Rows from block 3 of a small self-supervised image encoder, named by matrix and row number. Rows with one number belong to one channel. Each number is 128 + 24 x the weight over its row's rms, rounded and kept within 0 to 255. All counts start at 0. Numbers have three digits each.
After each channel's rows are labels from the 100 images, of 14976, where the channel reaches its highest value: "strongest on" is what is common among them. Only what is clearly more common there than usual is listed. The data: patchworks of several textures.
# convs0: expand 3x3 conv (model.blocks.3.convs.0.weight, 96x24x3x3), inputs 0-23, a 3x3 kernel for each
# convs1: project pointwise conv (model.blocks.3.convs.1.weight, 24x96x1x1, transposed), outputs 0-23

convs0.59:137075079095120159126161175137150146133123115129138142120118114125136139123163130126122162122133107116129135146088094088096186129153189135073089132100187125156158106149131156132113149124112128115147111128134130134137127094090133122109100140142120158181108147134117087105137114137133143103123122110135171148152168086145058100140066123134131174124145148113143124131127113136099128130095113145095132143158147109113118120105125141120141149103130118153147145165143123113121142100159153173165147081103141123160140138166142128117120093168155168142146155172115101139158162123149153136153167112132137118117126123148136117090118126169133114101104162126160172
convs1.59:105131102123143121140126140144119145115140138132091124087131076075081112
strongest on: cloudy

convs0.13:128140169117099104111129125106106117136146163134146155125107137128157167143108138107127108165148164128146126136164137112135118144134183140131156120118102122125121131171156160137145107130115132173110141106092135103183170154150125165139089133118149170123124155131111122106139113143136113105134127172099093119172148161118126100090127110146204198136178141071082101173195210146147115103130126154154136105140153140122136096142123132130119151140151148116149117120126151163118127130084107155136128143153088107113125111136127151090140146137103133149125164140119120131121138144170125143114125105101102081132154152144142091129101135133142121152153121109124155
convs1.13:143081130133098129138140072131113172148154136139126097161118096104128130
strongest on: black

convs0.60:175110114158096134127123118130155119143131081134093094151102136118117104154105139115193141129133119131124135123121131129083119135131102098117172145079129139096174116158116142185125146090139148119156130128131091155112126120161104165145123124151117132159132124108107113133115116128104103151120158130073148111117151073155107132105126140162138113139125110097165120157137072155068073117154143094137154114139114137099145098108164113125150129092145094100132113175138082143123087156126137106116140120156115110176121136120098153139133188148122115147097111158142144102132133111126108134125109140108150154136119115129103145099119149066154133099191107134144095
convs1.60:158109149110151137082112112125152121082098113137143105120101081106145136
strongest on: black

convs0.53:130142101155098142121170146167119143155095152160154136133096114113083127125150090119102147120136133123121124135109108158096092126095103105132133132110142139148118143151161145139182137173146114150128121156156099103179099087065132120064108128097079083102121152110117114160119141081129158111092109107136084156119085146148112156141108099104137135101117096139134147096085124136120142124092085142124142129118165121152153130180143139144127111122141139140142129099138131153158143151110142122139150143142127122143146164114144113130161135128163184148136138142121118171157138160103132124140124128122090104141153105154108125150126124137143160136076185086097088
convs1.53:163148100120136111147102116109165103110146100098140121133067147104136111
strongest on: white

convs0.63:142121116148128163112106130101143065117142142141093123129156105106123165150076128110154101151084178166067183145113151127146115101149117113137153141054142111095140132152088134109167170082156146073166138150088107175108103135140153120128165133146141123133149101113120094140136110140124149100132150097132159102149114152145086127110124101128112133149115098113164119108118154184141166156102134131129140116148105145099096132142103118150136160116139146160104138150144121134104178120159149143126157146145131117122139166124119174077110121141158102174139107130132147094114162121134111142141142133136139139141133145121144134119088107122110118108140135182130143
convs1.63:128083079127127143073114122129153113152107123165132147134139138125095156
strongest on: black; rays

convs0.4:117136115084129106085130128115137136085135120106131147157113125150138126145147112114140133135123151149125135093137133096118131078133134109156142103196114139144150108154157099144131127151103127127112133095105184097149141119135194107090197130111142114113145113115139116134111115142097140170086102126118104134121133136111130125165100103181084098191132093150133114123121088134135108155146116145120091174122099106164119117156144084137138122130112131095107129114099128129123135120122139133143123126135143100165159123120081138144113159158117149145119168134108155136132167142124138147116136183117124132124128143075167167075120150089133189096175161088130116
convs1.4:098153112102130134140081090148102163115123146149097135143114106104168115
strongest on: white; patches: five

convs0.55:148136124142150117127179123112147135156159096123131120146151159168158132147144132114132186113117082157159120127097085125131140116098131154150108147135161111099072151109129139178142095125149149124098145161168114124099147104135139116115103136118149100106171139168119139111176176094116118126138153129128132180107081099131155115124141140144165132121142136140170168122103111171154126111133110144149163122162130111140114093089122156114172137118100145153106135098127116117108172187140122099096164152139113114123150136132093080144134177134122098098113111087159151135106090115109107116132142124104100115125133085136121144108091146118126083151149151120090124
convs1.55:139124156175156109115165090130153160122149124117125090156116135098107108
strongest on: black

convs0.88:133143113162088181175136149151179127157148189141148138121123111110156120140145091108135115108097151098127153133125094131193151134136142157153129155079118133126112143164117156103167120129161127123155087144101135119152107081127088107121085105141112117133124135097154099122136147127134163148118136173132151149138134108130146157107083158124174119131134088144106091108147126089129098127104131126133117135114122120139075141067170115132126133083129131173101139137139143079141130151122144174122111126125116163131106126127107136118135091168090126126122198140162067175136148129141141116139113125121147169130126125159100160142138138139133130158100129126139136
convs1.88:179132118113089158171124145118142136097120105141130146092098126114166118
strongest on: white

convs0.22:123161125145158163068105111130108099118115109106101129130137121105117132094111104113115117159160141105112118133137151113125147106143137158130155193182194153155150134114122140087121143118129113113111105122112147192153135137118132107131152193181092092079105093092095071083105093168158133163105119124138129165166123122107095104121132127123139147152147116113129151161153161194122120123117118108097112155168136126127116140122137109094081115133152119118133114173129150144126135131142151173142122151133114126121143141143157155134139101128088131090147097104123100083128130113141129126138120102115117119133146149156152126110116117187137151120097119141141131
convs1.22:105109150134075151101101135109059142113113106123133138145146120127118147
strongest on: white

convs0.52:102105084099153121113142105131130113146140165118162135133121135124154125162187132140138156180182150115155140122086164150111126106130095109094088105154149128117125161176156151095151126131164125078136074056109121115125142159174136162158129131167090140167097112128156143169110108119112102108102129099129140140184150160161160136167119129146124139139132132119128119119141143108141098159155123136124150121126151126145128112177173117174098113092139131099095142071129122112131143142128135104131121115105112142102081133100122130155118144140113146128126117143109092118131139083130146138143119128144108135127109093151121134137149161158105148151084106103081116
convs1.52:159136161103135081136135132109107113148150107134152138169156162088125110
strongest on: cloudy

convs0.34:130181135151102159188119146148173136142121138139105118132155126101128114137168105105155084114073119141121090138171150143122112157125118119117130134081154146125121087111161129106168144143159159117131184153079132106123116142114104102104128159105133137135137136104100127099127138145154143135133102136125120104130138126140150123126118125120125127111138162130134126092181163139108114147095135168156139113098128105118159161137160163104127120126101113166094122117141147149134128183134104083125121134167121115135155185120134105109163104152155134102148126144124119182116126146094141148067116095104142161131130130176097124137135163153184130096086186146130155
convs1.34:169111080123125169172123129131152157128143097143124135087100144124141140
strongest on: white

convs0.42:168120127104145120116103183149135110151129143129125143160128138113099109153120120117163146127126149113144164209162136143089078133027131138122151145144109150109141081128136137167108182163109119111134109106105109127111144160145133118122094135103075070116118145130116160121103146095117114109130134095081110146119125161105164088159119131141103120133111130110116135135127154149117128118155146154121135112155119129147138107134137143107144148109141124087109139154118174149157164129133104130144154168155099123148146089148135150137119167106151082139160118143085139133121122162134169132141128083101137130137138122124187129143168117146165117154105092149118139
convs1.42:097140090102113141167131124140130137115179126095141120095122129094166154
strongest on: rays

convs0.39:138140113149117139139084101131114101101079066131089129116118108112094124114112132078147145114106137133145154121101110089115090093115146094176128140143131118120158152126103118079104104111158133122150132146148138161116136152133186142140152149111161146134143131125166138144133125109131150106148112079118133144098113128138130152153147159178105144175138134130158126132096131133132133144146136158093107173140101138122106151198140103142131146118106100123146128167129127160138094102114119119124116130113130144142116162134090147151125128104094152134148156113141195144139164139186141126175167139118146131155159099147185188139141150104127122158164077138145125
convs1.39:203124135099086121111127121140150120126134101144154109145120116094101126
strongest on: black

convs0.41:153130107127120096146125123126121121167128097150175147122167137141170163100127144142173100142145162139121106107144114137133130184143117098132145090120119093166127161093119175128139136121112139113139118068102111094117114134172159118141130140173141128129189118120145124122130110164117147140135106118134176126120156153101134107133190112135151098124094125099149155047128120104098120107135111098081112160100127115178201130150123156140122114121117131103130133118109150132147164102133138139122100155120121119144168121127138139116164113132164167126077078149092127108095160138155101134146125115155100143160126138130126138169126111120151166118107158123144150
convs1.41:146156157111122127130114155079107157171100131160137110169139146126142106
strongest on: white; patches: five

convs0.14:135136112120108161122133092122099138178136143157118153100156121131169099140140157113144145144135122119106113117153123118131124147146104149133119102090102086167120118143127177139123128066128117086089090111159110192094109100114100112103083123109121114128088090109135104127168127148124096121142143110110136130161125127120066146122143114154204119120103124126129124176183123142074144162139110133096113091124106174110133162121176145141134112131116129133119147164094126176157103164115124126163149128136115146127104149072102126102128145127129107139135100111097095146140145119118079146135115138133101128150133154101087152140158121139106097154148132105137156
convs1.14:164107103172124112119117083133135169134152148135114122179131158116114115
strongest on: white

convs0.84:159108115088185128121129121178142113103165151124119096152087154138114106111128112130130138094156108115125113123123118126149146132135138155125116088131167129145135127116108102180155092126111101177144149092106135119134086146145155099116146138117085169158178077111149128123120166111126169140128135129116142130136111140114144115093151139173109073159124162123120120127153116140126154076176152152088156169122105164087083099186138109102105131132139153110094159123125116134150178083089162128149142092131118125090119125141123078148115181119121122129137106111104166137111131112123139108153137113126130138112117128103109136125127109120144118090158125140182123
convs1.84:149151090110055114122162130153116143137130137147118110103121144131139164
strongest on: rays

convs0.68:126157124147175083125141135130148140173144080128109147136151123150081125138102206124143133155138089129093189130094149150143109146101137122131138139131125129139116132113111135154111144119117149127126117104153109155091141121128122113141127130106151074084094097183130117088123125149126186134126145130111117138125149111132134147144118121097062149100140105103173166127125138140122132155111137078136177138208106114125124161126113109105137146110113108104155118138099118113112110068172122111132127122128142099147121110170139139116149149089123082145136160132135171103141117146138112123111113133121113067113128127112127128129101147144114169159136085147102169
convs1.68:149110096133097126141152097130131143125147113074084126114119152144179123
strongest on: white

convs0.36:135137142134129154133172128142153113109118153128157138137128141136164130097113128133149132122133159172177126122167120202153120135148185119117139149126146148108125154147134128077149188141153142133110133112133119104099125110139135157134126149156126099101107121103147111128144139128097111134136164135125143100102097114140112092098118140124136122107097128140117152167136130144145158112131163137090110109114124121123119132124171139196172086129103087171113109104114093120110164163146118148116125119113136184129111132140111120148143066135136150175130159142129062167128186113129126121118177116150161134137170130136077151146153152131151106178114137098114174
convs1.36:135128092118094160179124141122110161138149086142131101146121146098158142
strongest on: white

convs0.77:142107176160113074158149151130107156157129083095145142117093125143134136102134081142104099111106130103138101135138145145121162116160179117130124141169070106093130096099129141125102089144124143189115085137170182097156118148113101128120130124127107160098123158154145102106168156149117127118146127162106101115128144140099126099127142096132118133146117097098098133140121125112151148126199109064136134149069135138116138150141118134151135125139156102117167137150126118140147147120118107094135102086128138127163138157135111097160160121102116155127099130151117098106157153166153112105109133166148151164120154109105127106107112107138103132166168159126138138
convs1.77:131088096158124091149140100102112108143107129126094121115142151161157165
strongest on: rays

convs0.67:088089136146147108112120148130140147145186109118137173137120114145088103105082129112140137131151120105108126103106115125162179093139092129112135129177082114172157150130148162158121119132192112111100109113169119132107150104143113129142129106089171138118099068145148141101106117145122144146114112133126140111132135130144146117118120091123098145120136084107114113153158117097144110137096084107141138131123112103120133144147096123132154113115092116054195116136129142085135132149164150109101142120114133115128108127124155124126167133079155129142107142142151176078143090142155129117142118168151135135141121149159159079138124140108146141094162081118122098
convs1.67:149167133137109076127137131143147116117152125120099123103108156081173114
strongest on: white

convs0.90:140139147138132091105121155123102096116192102118146174118118135118129166118133103133158130122145107177107144122116132164129125078153164115149116150104093140133129139102131165154126115120166112119131127148131148118123115154124103113157132100108103140137133133121154121088146083104144138067116138169108090110137137095148117070123202133101079158180103073132168123112094154138106108137135157160114093179116115129110117124106099083124160105146129112079132148136089114132154163109116152124115165153111127091151120119133147110134146151085115127136127100104134181128106103119142138122132131143107130162147114131155163072120156151144145117142105123108157140
convs1.90:106096144115085137133098101147125163109116112154121100099108114089154158
strongest on: white

convs0.83:121126142122103144129129112131136168133107135135173111091171106084142173124105152146088116133165113114134103124120147152127131152144117160122094139124122114150102148108157138087097132169127118166144132165100111127142139139072105184112091105158129172102104126119124107124150102173169101137164160138141097149138067107156120107181153079106176135135074142180137152145140138137151139139127135148144133097113116119094185146129140159115139125148100120161142115080140123154168134149135120118093112130076125146148152133134123127138140113113156124118116129120156111098140152120157154107158104129148135154143118161137077099127154116133120164156130122164180112
convs1.83:128145122128118107148111115151109156098131146114117045131139135142136168
strongest on: white

convs0.72:164135140164126186168148114166123136169121122126135123166087160158088166119125139132154166145098189122137150139169104143163118133097076164118141100119141156095145123130133110131107125134106127108080098182088124096126130145104147134136141105096109145096105195132139148127144089110115138114145128102120146126140135144132155141120131128137141091129105123116147140171129143137135130144193120075224089104131141088130101123122081121117124109145135121130142136143140099138129147125081119133130143135167130095171119126152125124125094121155101138141116154160154160144148132134144124135142156143153121131109069107096146123109135146129162149137106144137106142
convs1.72:112125073137105136120165125102151105137143115116145082111136122137099177
strongest on: rays

convs0.25:112150136126183151170096103094135171119146134118183092143173117146107113122117104109133146157121126119107129124110130150161142148151066149132147136139117127112106117088120096136142138174106114124114118127084105076098122133115145144126100123137122131113126104145125082149118089135104183112144147114084082128098090158114124176156200105131101079101099173138151153092094127154108165140168118150127129147163155122129133112122120164142100140142136154105088128114104116149104160178129146113145142137134139113097120122119124120087137141117128141097122112117116169127121127133122107144095103143095136137114110106096172125125155105079110129138161151133157082
convs1.25:088143133123143084111113088113112173128132147133110090116085113111151133
strongest on: white

convs0.43:147156103133122147131167130138140125154098137122189130128114114127168117122134121125130168117143145152149106132164124101148137112160155119144146123081158152117145153124134141079138154166161110124098121145132130095104116124154119172124146084103109098103175151126122118106074117115112107135109141154119115123133094105125094139120117118103195124166117083123112128149130148120113125117125100081112124153125083171184148164128167137170150134137139097171114127110124151162097146143112107116129094115146140161159099110124119152147171082151132160131167148143227077139126171104147149120147138124127137126112160105140106136155152136145135136112098127125133137
convs1.43:144128108132098176183138123132116154114149122134145093153105144107172136
strongest on: white

convs0.80:145143132130126144134167145137107126127168110135112125127148147156160135130111175137076173153131064135134176160136145129109163181134147140123108123139141100147154163142140165189034103120122128168125137108178171160094118140115111157120141166144164138128145149139120167140116172139112119149152154105116103145155104099113102156119109133120127112110110134142056146155114094146083150119134175105080108100145143122144108108118147145148125119126114138122136122125113142102147138128103133095119101136129119154141112145111120084128142112123125078134120144152152125125131173125093125129123143135111149107144109119094112155118112146128084163139065111109113152
convs1.80:105095098118137144159124088096129101151074123124114083148137125145119133
strongest on: black; patches: five

convs0.70:152160157119115141123142143111115098134118111130135142157091138148126130129105130139089169130180137119137133117144157142085109152149203108124123112131166114132066126132133167183146124129160135145146113108145152161143129107118094083120157146133127125120126155122146156094094095093122081137116145140146065089111126144147119161112089106108143114116089132160105136124089193134104139110078129096120121109118141112128128145130142117127088147141133140174167144166157155071106110122124163116134134127146120152141130154174131111164137159145161135138115120116147109124139179130156160128154136135125127103119108110133073078159106092124098127141105140108129162
convs1.70:118116132140106141130099136070121110147083137174135127128104092154140100
strongest on: white

convs0.57:110103161134098100139141112107095121118119144163159107111172143164123129145085125144135122141128151138156132171083136144102163150135109145083162137096129106132141112143125088123173108151116117104138135133126138115094109124091166126115099086127124136105128176086135104108100110121122079176162160114133125113113125135118136095146167157161166066106077118156148156117136101136124131150147152118118129104143142139112137112123105143182122144141127151114112164095116126145113131123096157109107158147113148132127139090175141110129135087171148134152128124129144152141123163130114118112096136124128101132158118152106093202155144102119049124134091166135158148
convs1.57:121135127094095147143137126111123170098106122125096074124098093134144159
strongest on: white

convs0.76:120151117102184106121144127130142117097143199146128125138101127156130128136082129132133157134129152150129162125142113138157165168129090163126125097109136084118176096163108100160131135108072107131142142078115135161131133152174123096099154110147101114178124099087126125171149173128130160136144154070089107128109119121099128123131075132157117101112072169139115100119150100148155129117143133126113103113143095147143113136160111141169111093094140131103114116124122113139121133117102138143131141124133150131129153137158118166158114154110117133106128165159097153160142168198108126155159112147149143141115120096094161102121127091118139102134123130100122111
convs1.76:112146090138088154120108115152121114156151149153126145092093157099160133
strongest on: white; purple

convs0.18:126081110156170140145144143095081117142140168135129156135107146126105120128148132160101152135111143139124133106121126093159108119115111048144116101181125100114113131130100136144125132122111104215130090114092091081135136169146125143134135112090116163153089107105077102064132141102149153121122133161147123151122090118151150135141175178134116086130133108165108144170122121129136132126161135117135127107075105157116132149149154155117136138170125117113120084099127172142152085127111103119096136145123147120084123135130143127120112152121128153155105165128115133123098139153122134147122135134159114113110124098119173085136119139093153130075133121147141115
convs1.18:095148120140136097101142075109099141093154122152122098136146145086123116
strongest on: white

convs0.58:111152141121094146146093126105137122150143129156162158139113114112107134152121127120133114104114171124121134140112136145184136132102119109154129160073157173066174167145153116149079119154112145133107134085103113149094145088108103128139147068112089124109157126128102155121153109132117125113112126125127125130158198105110152128115126113119032139130085112137136110128109145114144102099139115107149127107141123125137119102117104128110104113122125096113122140136112106095138101130130166149111167132172138104143163094173093109118130104171117071125102122101116137159118133159105145094160156125118135147124113113141149117123169135084120160133163139154075131
convs1.58:090125139121105129163134134092147099129147122122109105068106136124156088
strongest on: rays

convs0.9:097122131128146171160124128137138133146113160096128095144152119126150143108093109137126115142125088156170107138147069116136144127130129123078144083105135073087126126136111111097116132171129137107125117124117136102118136086101165120101194171185141146178120107146157150145142120126156104127126167107077147151150176162119123138105066096118106126099094142108122119109145123117106111110077122103099102093131129084133086172158114149160109124132127127150108134101136137140119121119117152136139126123145134106110091089152142129094131168140123129116171126145094105150115108123156149119161163115164196135154157131144125140149144134157158119158133119136125150
convs1.9:121141164129142105184105106109134117119120142178109150121123156104150092
strongest on: white; patches: five; cloudy

convs0.93:124127104094134106123090143150134133137144123118091111119091086131122152105102102103086111077183185181109140137140107124086124108135120108115086104139182118166158130089096121121160094075131129137144145106171149132114147103094142149153120115128112135112135133178135145106116135115151119120119150155123085088091128116112077146158147156154149130123122161156140175143188152131131152171110123113107148143100148105137140164102096166139132133147143120111119131116095142128144136160156150088109088131117127114109130146149126105110147102111136107096122157117170118124085122134115097137146148099132131137129134166130157143091184147142123106105116098129090093
convs1.93:151073177125149136105119122109122099149097167122160107140113146135130111
strongest on: black

convs0.48:130127146111135122132169119095075088152149136144136121128128119161145059129103080108076140125151112065119099149114129095098122134143097152102135184132133145146096126130141151139089138128139170152121144099182166142162106132126134145109126128095096148130135121146163138133129135129117125176148182124098079081144110119095092138100150119143142128130146126123135129117198125099143164142126130131118176177144138137104129061117107104114108134151140099116143138117157145124158155144197112143138135114136112138121117124121129110119105123097115086107144104158087102172123136143137133119097135147118126149168150155129128152111165133167127130110150132092145133
convs1.48:177095138145150162108160120128114121125078126129173122145100136151113121
strongest on: black

convs0.27:133116144121169124133137133090104136144162104131133128162109132120142147148133136143126128096127143148126126159119098140084122162119129146121106113141107122129157129136139133179063116109077140178089171143134101128176173165124138114166140105129131159078140090136100133133104129118107114112095101131121136101101161102104126119171119112171070142076128143127147131157104138125124108114117077137133133077130165078128166147125126168125106171124121166102135108155151127129126155094157134154120155158159081096143142110150144113158100165126152122110119115128108214102117116120103134119130088113103141128125151121123141088126132106148099128100160128162116111
convs1.27:124153111114098135124130115158128147091133128117158068116121166091150157
strongest on: white